From a checkpoint of a small image captioner: encoder width 160, trained on scattered letters and digits in many colours.
Rows from block 2 of the image encoder of a small image captioner, named by matrix and row number. Rows with one number belong to one neuron. Each number is 128 + 32 x the weight over its row's rms, rounded and kept within 0 to 255. All counts start at 0. Numbers have three digits each.
Before each neuron's rows are labels from the 100 images, of 14976, where the neuron reaches its largest size: "top examples" is what is common among them. Only what is clearly more common there than usual is listed. The data: scattered letters and digits in many colours.
# gate: MLP gate (encoder.blocks.2.mlp.gate.weight, 480x160), inputs 54-107
# fc1: MLP up (encoder.blocks.2.mlp.fc1.weight, 480x160), inputs 54-107
# fc2: MLP down (encoder.blocks.2.mlp.fc2.weight, 160x480, transposed), outputs 54-107

top examples: green
gate.66:172159128127157139118123073124087148152070186074103168168091150169166172128107186186129145130118193142126120162144184100085136106159131136148146124082096112132087
fc1.66:108101115113130143135158156171148130106134086156161067125111116069099066126138107075085103103118119126188188134119120145141062139100128159092136133141188162154127
fc2.66:180095122114160113104133126104118107115149132123142105132143114163136175131143115062151071161162135099128137189122121102161145161111141117152137172162117113163152

top examples: white; pink; yellow
gate.452:129100110157159157167077122158077109077159194149091131111146111057149056160153179108121216088107123180131153149124130156142092098075120189189146142079089064127128
fc1.452:062094157098157142092156122141161121089096127132139178139079136120126194115142108159086101185135092108138117154134083141109115120106162104085086130139169184065039
fc2.452:133110109189150094115116105136089134130057163142181142128146126135111104135098161164094135106109126133125148159123141134181127140099085075109155097195158070127160

top examples: red
gate.458:157113099077079083190132241105066150090136133113143137129097170105167115096137140123129124103108108125134136110162201188097105139113064158100157123110130114192139
fc1.458:166159129164145150100147077156157160130193097141151148145096120144122115120127144180120174148155129105113143106157096152196063157069142114102151091130146105073103
fc2.458:146067123111105084083156150117089106121099192174127152183064154154109144140119098130121160081072142095048174105131148133065117098118203171127148125180130098231127

top examples: yellow
gate.113:147171073143127157167134050182179133153075118116121118125093080081143092160176132159127146100050145128160124103118105142102128166114093131107137108148122096151073
fc1.113:113156163082162108080127143108060131103198145183132122127193195131093127116077101073132090136183101141115161178149118113094156105151154142142125141137111152128152
fc2.113:176141132131133107174124103166171124129053093132146132123124136137094123163235164169128143124068110171194138169126083157131093121139105131126178169124142127131081

top examples: green; orange; white
gate.359:142097175118147153145035085140139090136099145139122061118105154092151123155067165162047152128107159118119150149042117103090121123115114200113144139106105142169115
fc1.359:134146072172111216147096128183156104081136094078160114124076091186149151087151111126139147172147078109138098104131101113174109142182164119130137113168139085089130
fc2.359:000147112148130166156127150137149130135162139105076141135091100129124111073106111135105131110186116137141100077132145166137064098113130146153082136144176078142138

top examples: white; yellow
gate.384:124114115118141068104172126178110108087135130154099186180114075123135193148108085162135174130174136117121132153105131137114087140142147130142084082106126203138113
fc1.384:160108093152148139164146151101066115084139149120098101130161116115185129105071135137098163112097134119184175121088063117174090147069132142138069072158088168100170
fc2.384:144141122064127113159100157115142138138146186124072124145167095135075134128197147113118114185135122203131128117124122157104110136176129113096162159156113123116137

top examples: teal; white; count: six
gate.148:126086116177130130144129157142087080119201105171120124110135104156138164172136158167131134126165084115131130151126135118133104112098123130121081105172100081039095
fc1.148:069109134090125129113117110171166143042076145104107144189192149068095133152150110109108109142132107169130121122089100142137160149043112123115151178082100144115115
fc2.148:100139136150121147115127148111140098118085149153187094071131130105155087105098072209133156121106166124117140128164149095132103155121163088127130136084160071098111

top examples: teal; white; orange
gate.416:090175100139123103108103114073132154148133185114146181135139121097152133114097211161060136127127170128100103116104171167064088118096113055117129084116144165108110
fc1.416:126146108176136115112115138115164122172122109184076149140117131153145125116150114151112081043085117163122117089087131157147174095079130145120100130155146139088139
fc2.416:162142117183143140173120115130121099103086134140116104097101114146134079133171099177131166115125098154178181220142092124099063149229138129135191181121102117144110

top examples: green; orange; yellow; white
gate.243:154086131146112144143093129121124113123069151076147129130112140169156139128113177147152092108160159116088045110118099127140126111151078103169145124124162128171138
fc1.243:110081153123142201147098128126143083147118118115166149112127129177135131108089147132148096107131169118046111094094132082172108075156084095128122119039115138099143
fc2.243:097140135115100118107128112080106150143123123108110100136091145107127087136131131148133177054134087158110143067155160098081163127158122181146123124128168135077078

top examples: black; brown
gate.415:138147147115133106095142131238200139119158106064138170173105088138141157089149060182111070112131115074109082159126120145158105144188144136091093085149164148118080
fc1.415:138112074177175175180090155130138083179091164162113107053096167111084073111180089142129136076080096158136144152112129109176082131121102152133114153149139101107119
fc2.415:118104108094091070085142164178204155127110110146088166200094137087127185145104066190121141147198121129109117124146108129129111129187146135146077046122154179159101

top examples: red
gate.474:137113104098098121138125088147163139177103092155140106152090097132121134179133138163124145139173153095119092152149178109157146123179124091123080040166123184146092
fc1.474:181166136121093143103127088149165075113129098136183113127151154172133221046123103157143109134100145142182106099127117111172107142191140141111123165209167167112095
fc2.474:142116108124183059193134100167144180119134101149064136103072138142186117135122110056142120230155127103172138186136114114107074108117133118163134117139162192121120

top examples: green; white; yellow
gate.319:092082155148133148112176098111137095086128114082175135144171151087133147091139195172179132112178088090118091126106216137162130102034084156148105116094133099135077
fc1.319:130114123138129148155187148106107109147148102155210118103118152150144152072123162090157113118107119149184119153097162151105113069068106115135107096138148076150102
fc2.319:029133121109154131131119134138093141154139115108110108126060110154099107138143158129130138094135117110170121114137190138110047130122107175129101098121177106124120

top examples: red; white; orange
gate.58:100185155156138114132162150193144125121183074175067204117155123153093166140131110116178114128131084095170136137143090159103092094160157128106120159104117092125166
fc1.58:151191095139114153137163162165123138109177081219106170126135129136102152137103146109151096094129106111173098099135105163109076131157106112102108146139118109151132
fc2.58:161131138119110135109165119111111149118118162154116109157128116100127187130155123118132172155120190168093070158132138124122184140161157129128125153127119161092133

top examples: teal; red
gate.427:154127116145177109143170128148114081195127128088170051065068191158172151140105168111118115165147134151129184123108127068144159126139159138121126121100134147209143
fc1.427:132095142107110156133139121097073138117206053053161048149116124119104134131140126152126146118155154155086160122108126112161205153113205096156149077102123124214161
fc2.427:179169118184107124131096113131093202086105194091119113151134112154135125129108105119136133198128174143102122143153166157117123088103112151131108199137127147081074

top examples: blue; black; brown
gate.70:155067148117128147162138103108136089195116092143078113122149098128125119086131123086101103105119134177153121119123110143132157140144106123064103089162140149114104
fc1.70:123065224113143100147131092132152121140108132114083187178115094117114192077161142176102118135180114140086097156159154121146130159194147105103108101122157109049100
fc2.70:126133146098109139151102131107102147135130165089100139104101131096143152141115131051157080171134133132111127091148112102109148127096093172135111156137109189105157

top examples: white
gate.347:121092157091146065141160123177153079133084065186149086110130184147128138133126163077103124125170129159144181104068123184196181105111116091128101146123163117187173
fc1.347:121132151091172086115168137126117099112098058195206112098146181137096163160109135094129136098155169153167179092039111221147128113084158117095114152128165139188142
fc2.347:116141119217127158141137100127131190109186087119160132112093120137171046088141120135151071083132102148136079108161193129138106135108082123135101146127167122083119

top examples: yellow; pink; white; count: six
gate.23:101166115102136112085101170149185139086136080079098125164138115110122162120143058135131118096031140178075106154105117107132118150065180171180129150153149135183161
fc1.23:135120140172173146138115158078100071081154090185167105165077176090191132157115197103091135053131100097136166141108149195147099110115143160159130161174139122157086
fc2.23:134124129072107081106132176156121105090064143134078126104137132124031138130107060121134216114132132106123118145142118117135163104145189156110106080098137175077143

top examples: orange
gate.382:113165087091113127123182182179161123158169126115055128124135122169139162138124096137161108139117104136102139144147106087101086151190186088144117096145152170117175
fc1.382:113108155158174146109124076110063125090145123130195111121141115107117090109124139063131130091149150139176131097147146136155156094069078166099159117146094089127065
fc2.382:089089123159131124120119137131134072102103170135081205109133133123160143151120128143148177126106102099079188134112128125129100119147169064140115110168154134128144

top examples: orange; red
gate.477:107154154149128153102107096099074116088108163163075183101150065105149110121113178141131149102097115125124147115129159118075105147092086130157130051103128130096117
fc1.477:121162135166139132140136080106172145118170110130105172160106052101140040106152129109078122103074108106138135106143109147110111116120129185131126103179150117083063
fc2.477:174192128105123128131132126156082117142179138138164060152094143142123051128083121147111115112098125125136154197096152136103141121169155148111124114106065163110158

top examples: white
gate.60:240165134145124123144133151108100124064126086135100068136124137133135115130126145152132126071180105144120150120125101113162124126155127183180077152146203143131170
fc1.60:098129075113157137112159072144115149130131138116111125119157051120162113083139195145115143169068102169131125145129173132124111135094068155150129153085155128106135
fc2.60:139117164166152175136117220160086136152163146115099140128118141135107062128095111123155159088101083120076109161113149174142117128129150144130169150136108121142158

top examples: teal
gate.76:175142083086142186155141149100137148133106139076131064121112174122122148155079159123169119116113163077099118120126144116125165125195104147132108096079103163152139
fc1.76:157099125155128097106122103127150080127183128107105126202126147062138141111143094158102156148141122194102178173105115073138166090110135123141166152163087082145146
fc2.76:133151141135168156168117139096139128111180140128083102127157085137127133118124132080125154211147104159116124183130155125166148107134166115126122187114076158130082

top examples: purple; black; brown; blue
gate.42:139117129078116095092167124137152147136106151160131172111168104081101148112127142086122145125176053118111116166149158133106147162165129104122165114146100150079082
fc1.42:154100170124102067157103078158167087145048106183146150123171173085106111132102136141109179123098094160132165110129099171099118147116115104114141154087158153193195
fc2.42:075147137134127166159136110169118198145137139117079185171059113147137143141144146170139084161143118108126120103131169130082119174114104115126086112114141187107070

top examples: white; yellow; pink
gate.358:170150143108144103162108153109112113128150097158085103090138136127165113146126187133124167170112148159181143102103139112070046157167110120119068111179148167117160
fc1.358:106129096206152125085133035154153166072118141145110220138142120127135157163181083153146152145135140111081148105125124180181151124144114117154112127172104146124137
fc2.358:150187118107108150150111123142104145105135188100106095077137132117115074097059194116156153154070054134125187163099159112122114113166114098144120116197097122163168

top examples: blue; black; purple; brown
gate.227:093089142111117128103137164194133115107137114093016139141131090108124159116136099149101122113140125102094078162142156187143136139184138121114135071116160104062056
fc1.227:099091167093154117091135184210143157131131124131097165177135122093104170155145091139125097138170103124110077150166186169115181126165131136111119068122160116067049
fc2.227:255127109135172098106147089119115130133111151127156140134166158111126104152132141055142130148138159167147102158109129091122120127065120165120148144143109145129110

top examples: yellow; white
gate.338:130150152169160135081188061066110120111157129098166136192100098121157179138128173138107129087127180130160111120132131127135120117126179130118120151152107121151078
fc1.338:165111170094119100144129101175100134109165156118092091153115119124182088118095155179094124142122103084179169195156084169134053161145129115182120104121098146171161
fc2.338:173102117171152113121102075148184073117096054136175132168155134126190153135131111092127060127171190162137123157163137127173117165136102043136101138176171076166114

top examples: teal; count: six
gate.404:112113137152167154130100111131136159126060154117165152128158168104161110085135131124092182127146149085100150075108109162145148137103120118173115075151110120050103
fc1.404:185126145159139110127138089130101114140190107161138131118057137162141118104145125134149083096104145125179122111132109147100110108173152120124153167104133099119125
fc2.404:044195114075171189178103147117072192139141160132178100140092151132126059108078155123118153059128100108131206111096130098112100103162156204114156083125092137148124

top examples: black
gate.268:155181179122109115099104125096142143143152117090133112187114127137150150138095134131090158153103173156122092063103094118075163159119197106102140178212103189123110
fc1.268:137170151052112094136173180094136140141157132130181141122094107153117117127128115059164090116132152087172097091115105108071108133154139118133161205122113169198123
fc2.268:210112133145150129145123122175109109140142140159163091171157133171153100135138120130148177082128109124066152183123170106150063093118122186136098064091097110168147

top examples: white; yellow; pink; orange
gate.78:109144114096110111116152188150184151177121123101075148125126124184109153126151058150143102180117131109122122119157091100079116147204168092098144105152141209136125
fc1.78:133134161130087155122073107120142157127083123099164098116161130135088131100147143116142132129139119098129100132143135083181162117113095142173138139051135070130176
fc2.78:126099112140147150101109154128123136130106124117120132092140123128110105126100176142121124124079092095106146154126129139139070117116178094143164164231148100109148

top examples: orange; yellow
gate.310:154109149090111103180076149154143152064109134093138057132156172090088104114145161114084172134091107159111187143081119146149111138121098125154148176103129129181142
fc1.310:106174126154131159075151141024113103170125149107167137097072140150177133139128146156149131125137155091103075124149147120117126064114140117149132167134064163149167
fc2.310:169088122081121096155119094146162062140118116135172130114178117096141191134192131108129139181134112141160180107115067129226176148102109134098160150178140120155163

top examples: yellow
gate.390:138137102122108149176131185164070108110160156169063109107161152131159140170116166123125129156147167109132142172041109187158103079155099187154148100112086134169143
fc1.390:079085135112135105093139083151071131069126127097149149150153092132175098146110068150121130147132144072116177148106099159135082110093089131156139099176090095118177
fc2.390:151082112109102134122152159177138141152157091112069126031066114147032054122097090123151119141085095087131143099108136139155184101125149129139170129113124141107178

top examples: blue; black; purple; brown
gate.368:120116123140111119203138081046111153117134193127153103114110149116144097117084172102100217106149158069150152145127141117112070163107064126142166204179120101153100
fc1.368:143148037124139106151131167204134169143080125099112114058144110109102114110122087170128145147077110120094146132166098126184164143116119145138126089080154091121189
fc2.368:155150126100121090145119156081148102110143184102101171105096132129120121138129142140133136110171077134145109146125162153000104117153178155151101172117096171075078

top examples: teal; yellow; orange; white
gate.326:162124111134145119142129054078111083175134124132165158129118105107162151124096202143091205089144176089131117146079151144119107100148168146101114059121155152177078
fc1.326:138102137086103088134146094192176147076121141120135173148213155085085130098145096107150122157141115129137111144086080106120069186181105139100134165076111167186146
fc2.326:150071138129109164135130084133169036152128077123137105139192111124098130126215124090126133111136127102110096104142126143180139167115127106114127155106129078169125

top examples: purple
gate.47:082121124123078122119127169094113129130085165075165113121157096102149145147096198134105129134093171077159135127096150208149117135089077092124165142127116157155145
fc1.47:092106160138180100102127175085175129143160069126140169085178142098089112128156113095183071155145121155116119086141164122119067152073145084148103153166177168116151
fc2.47:158101169149136135109148137149087100135139025165164168127131129121115140126191111077124133176168186178129147114124111143160108087087164127098120160158120134145138

top examples: orange
gate.191:156133165165106135122179099086092129109175167129125130174134113110114178086124098122114132070131144123143112086106090115089106157107194128100151160087069171145125
fc1.191:092143116154095109083126180138142191040174140124081213144159077110118165140134097120122128111147163097123109098119076194104106143107163086092113147105123167115164
fc2.191:114094101078109107186084219133101148168123155122140096165151133124121175104159169141160196124118125136103130076106107134173134104135083150140080036070124133131183

top examples: yellow; white
gate.11:106109121144132143164123114143189131188050111061123128129082099120116120183187113135126137137068131110179123136137128131148141145160122135103130098105137088160082
fc1.11:115110178076143119103108176107116136103189163091142076154149153145114123090074118077111134167172079114101140146149155119141113142115176133178103090130140113118161
fc2.11:157152123103149159136122132141139110154106091120133144131090119129084109142230136151131100124095110140171086184165145124106086119149143117141124189115140050126109

top examples: blue; brown
gate.377:146139110093135173111142139078092144144120205107177129153143120168135192101125183041179119147174104122098118106135152053086166132144098124109094181115116138121121
fc1.377:129135122145137133131095171216146140089142036118104128113110140109146101132169106138075145145117122100189144128146055157141103144112078138083138107161186078140126
fc2.377:093107105118163147106114145148104137154150083117133193131168135110113157155154142163137091155153053126142122127122143134133151137085088166114071200051161132071145

top examples: red; brown
gate.83:155100150098122134117132119091138132125097131118200077137115192151104108150101140086091125098133150127139133092125174151113145176110130151129105137131132136165084
fc1.83:106150171094159100193161161102140125153178120224118200158130098159111118126106161091115139076153124088139112063120109162034172210125147105089104125122100144112133
fc2.83:123047109137162170132155100127181159152138100139184127143114127139103120112100171175108118122106152126100138056135106107212168135065144086125134081128149093164111

top examples: count: six; the character M
gate.206:193130091169159134194146123136100089211106175152095079079125156114172079110108157117145139137067108132160178201151116068134132091167142142151145136116108120117154
fc1.206:101102087145140132179128162124140111161045196179094148087128192092130080159085176113142163152103138131131144149092152092114120103125079162152108182122140135121155
fc2.206:176160118070121136167122132102147075145120097128203133147091128136122176129131148119137216140136174161141119109137116137134173141130121076116084099023112143198144

top examples: red; orange
gate.240:136114124142139167112094170102120142120151203100059163129084084159139121086133145147112123017164136079128098122128178122126102132098149100138105091099124144106111
fc1.240:097103130160094055157130099117127111117132116126135172093187159113116160167121181123178172140125113119123108145089065144114142141103124100139184114132128111110129
fc2.240:078152109121096076167141054154112094114110084120088168154188137096184109145142152080130136168144129093178159081161100100084113141154083163112148158159133126127125

top examples: yellow
gate.221:166133160111155110157083104079133115182116148085155153156105095126142180101079114143144165103115137192117112080140163064098185133103112136199102136152129145131135
fc1.221:145102119198127156166146097078089157116125169105107113124102150129169104134155153146131105112155084117097128159165117125147128092132156171113144176110144114143137
fc2.221:089126129126097147152139062142121161112148137112114085105093119110172036125151112094162130094135143206139085164136095119142132141150113231117182157101098127142142

top examples: orange; pink; yellow; white
gate.89:141197099144101095139172169125168112151123106157070115097101116182158093148065122126155152156078145138153155127134090087115104178154179132158083099151112155161203
fc1.89:077124147126120155087101110137109177112097116068152156133174107143108131121134103122130107145147147099102101150178174120136131123116113117119172050087077088139110
fc2.89:106144131141189159155129131098135097111138152129114103159144165142196098122093179164083119149124109102118189127107096139139100125103151087151121168234116128152139

top examples: brown
gate.241:103155152156123118124124086017094114126091133135132137136120105064158146133146179066124143114112171157157141075123135112079120130063122073154138185096126096149115
fc1.241:147122158107104125162083091122096157157155156127165098099206143142123105110097208096152088168135121112135162116115121121062123178153075107114196087112102118168126
fc2.241:141067132130128107130146115184174128139129055136137163186126120147112143110105072078114091190144105144143147132120126139159148120131109157143087110146160153141075

top examples: blue; brown; purple
gate.431:143118121132130124138138165148126068115164159106042123059163178127155168188137125174167131185144105129105136185155113152095077132199135134144183135154096122108129
fc1.431:158149124139163161108144043111098157145135110133161117172086094122129111101091120113107144103100135163162140139097102078143136154056141178133112130068090078142138
fc2.431:109034138169201115109129098112115056127106106098119152063168132146117086110162085120167180098091124100113164140138157136145154123087143159150168161157141098112123

top examples: pink; white
gate.346:165124142153121148148159073136097133063151215129090109137126138058146149154069089135072154088132142118106137133128091157136095129118106149153094129083074116149114
fc1.346:193174100130196108147112104195092088125129106135092140139112138121148117171112160087152184120090139166137178145101098120112065124169133150142156104190124159170162
fc2.346:178149114112080071093110170095208138133125062157115175122098154114116141137147076083150107166144134139151106079133153145105085120149182080118137166191175101178120

top examples: yellow
gate.399:100101153138174083079137117173166094156143154160099116077102168130154127112101084106090141173096118188129139137095097193136082113148134049072112181150112140127154
fc1.399:146184073171081120107107108133125085113126174146089140136120105154156114157136106129152087115129094130104160143149142115118139128160090157225127170169097115119109
fc2.399:074101152068176135101146133135095121116135085146143126063142088162042143129132139156141129143123161071136188117109134140052149112081117101098100171100165145120108

top examples: white; pink; yellow; orange
gate.383:130192104180121105149127123170150167147116181144137137081111134169122099147098122093127122122090117084086103171143189132101146107220082164090130106131119113120096
fc1.383:110076177109119153103139109097122086112152092143125143158159148098147158118151109174118130114174128171117140106112091089138102110066161135135152156103087113143152
fc2.383:096190126116128159152141117144118215112155107131097104073087123129135071135083115124132058174117120132108130174141226124119131124176162144155175186167113110128075

top examples: black; blue; purple; count: six
gate.150:153134181146110153133151125117098154140105201143125152086129125123182102138090188052123210113138098119143161091084135141127076177073120098152107150115108161158121
fc1.150:087146176143166148118155089118075094151132168182143137118147173083119159181131140137140173176145148105145119115116167170077104100102124118102208172159107165219116
fc2.150:154043152086132090116160104155126121144097099149141170170150118127122178102140105088097124154154155148099112082159073132160136128075102162155143122191137134203140

top examples: purple; black
gate.167:062172055175097177102122193113110117106200114160086071101139132173107123147131081096118090125112124118148168127127089193178115112146117135097115112212083056080192
fc1.167:114198134114118091097139049159127160138148111148155145114148175129063143150081113150129165154180130149179131151139178126102094115129132102103125164153116143204150
fc2.167:141125129108178110134106124132154092120139177098112126137132125183129055132171097146132143023118127104140162188123118149078131130182131124151105137135168047053098

top examples: purple; brown; black
gate.311:066114143078177103110168095196143137058139057136145135163117126115121121116128112128103124139162155135170155079090134149160086205086124085151062097081144184169179
fc1.311:057157160127112101137107195160167139117153053155138076102149132142078130147125074109150111167068125118190164138109127198139103131126143130059100161136169169148177
fc2.311:091128115138119128131115085097075155139183180112090137094087133152137062127157109089119109089151185156146112127151160095051091125144113195108156135115097113122139

top examples: the character W
gate.466:121133091115127096110160075186159108131126126113120142127161113114100098131150029179117139130144116151126131171134090072147094134152117166117144175111125171097132
fc1.466:163118112164097197163107099067087122134116132119176075104131126152149134126102186099153152126114140142135147059117123153130140129121115114129128121146114093158145
fc2.466:151113098100160097146149151096148063122067132129073095047127127123094101113131047129154149088114089105139172142104160136117140138147155144130131139149155087064105

top examples: green; yellow
gate.45:182199135124147154157073112169104125126077142083083096118151134115097177152142151156135112160111147202131130145081158122122152151166089129129108113163107133098120
fc1.45:168141133106146185130181146182122122143133112156110102086137179154077139156041180127163096136153104114096134114127152134160136106205108116127095114068116098086126
fc2.45:116120139081113098145113148144210109147141110120107148126155146143135105122137152110107176145148162191176154052133105126102087144144143141123110092084173153100070

top examples: white; pink
gate.322:128195133079104129094119207097128147121144144078095059187080095076129128131084126150100150165149122087154107125106092096138069168130155136150149153095125179155152
fc1.322:140157076164125118090114128095109158096110099113132135137120118165131137104149063079148075035084155135125094123143142123116110096070098169161191123113111118120146
fc2.322:138194125110130169129106130122140146114134124099107155176081136078123107113137127107137083052162077117125107092134104110070140130115130174175142139121142129128081

top examples: pink
gate.471:103129200154142160092145133066152102110206121153085108154083102162171142122183132179118088124161102114112119130138133120117098111152192092131105183166124101147129
fc1.471:137115200158155129142103145046110111097174120153086112162105118126140114147113146127127074091084131174113146113132116170153108104076163139179167174177138047144111
fc2.471:175099129109150108131124119128131078112075174114145125168205124115110174126084114117130247103168221165108107153139059118130102125123147117122100086119117143147090

top examples: brown; blue
gate.349:069107200092129104154125076105157126133068104162181133137095148152125123171107170095114141126072155128135155099138119179115170133046156156153125133118121142192087
fc1.349:105092159049143076145085140083213132113124100140182139129094125179108107122105159114096102164116159081105136093129134170088129167082154107102140159143145107131143
fc2.349:075117122137132161151103098112177087121160134106099143077186121098123099132115098144117109152102167135167103208160114135161125124150107121093151067107130129128130

top examples: yellow; pink; white; orange
gate.100:128133116094097090122094153121170173121140179096153119156095149150115128116089094090104146112121121099111095143140118114118115127152155133150081152215166129165152
fc1.100:156108138139096143135156148107171144150102087097164138131091090189136100187172144140177125152108172088152140107166102171141140110169116138118148133134158098110134
fc2.100:166119136089126144099129082152035020125131081128153151047142122146097136129130145142128154110123113107154142130146100155159073111100114147133182161116094151110107

top examples: blue; black
gate.174:171172111113107119103085141217190147139126115149112155141096162126099147170047067122151057152086136166100131181106111120133119147123187132171126150146099142176202
fc1.174:103129110084111076115139141105159139159109130069111152138144061177154107106152064102194145129104155148095105131116134064087105172125135084158083098112165137150181
fc2.174:180135113182147171135110100092123147133094134123234123119114143124165089120139167159110091140168129095132097131112136179115132149093088113149196156161134119122094

top examples: blue
gate.85:095166139152107117137124130087148113181104135199079148097126139154157115129157148051133099137118121122109125104129160110032174155172154122116122173161092124092099
fc1.85:116109091154158148159112145129067088070151144094106102103111129076147120139127141124120174151085074130130170147096131179176115126123140158174131095117142105073131
fc2.85:091068132091160163160146141091107130105139111114181162062136093135082162102126144131112093162109122130148081124102115159110202157111124135129142147128132149154093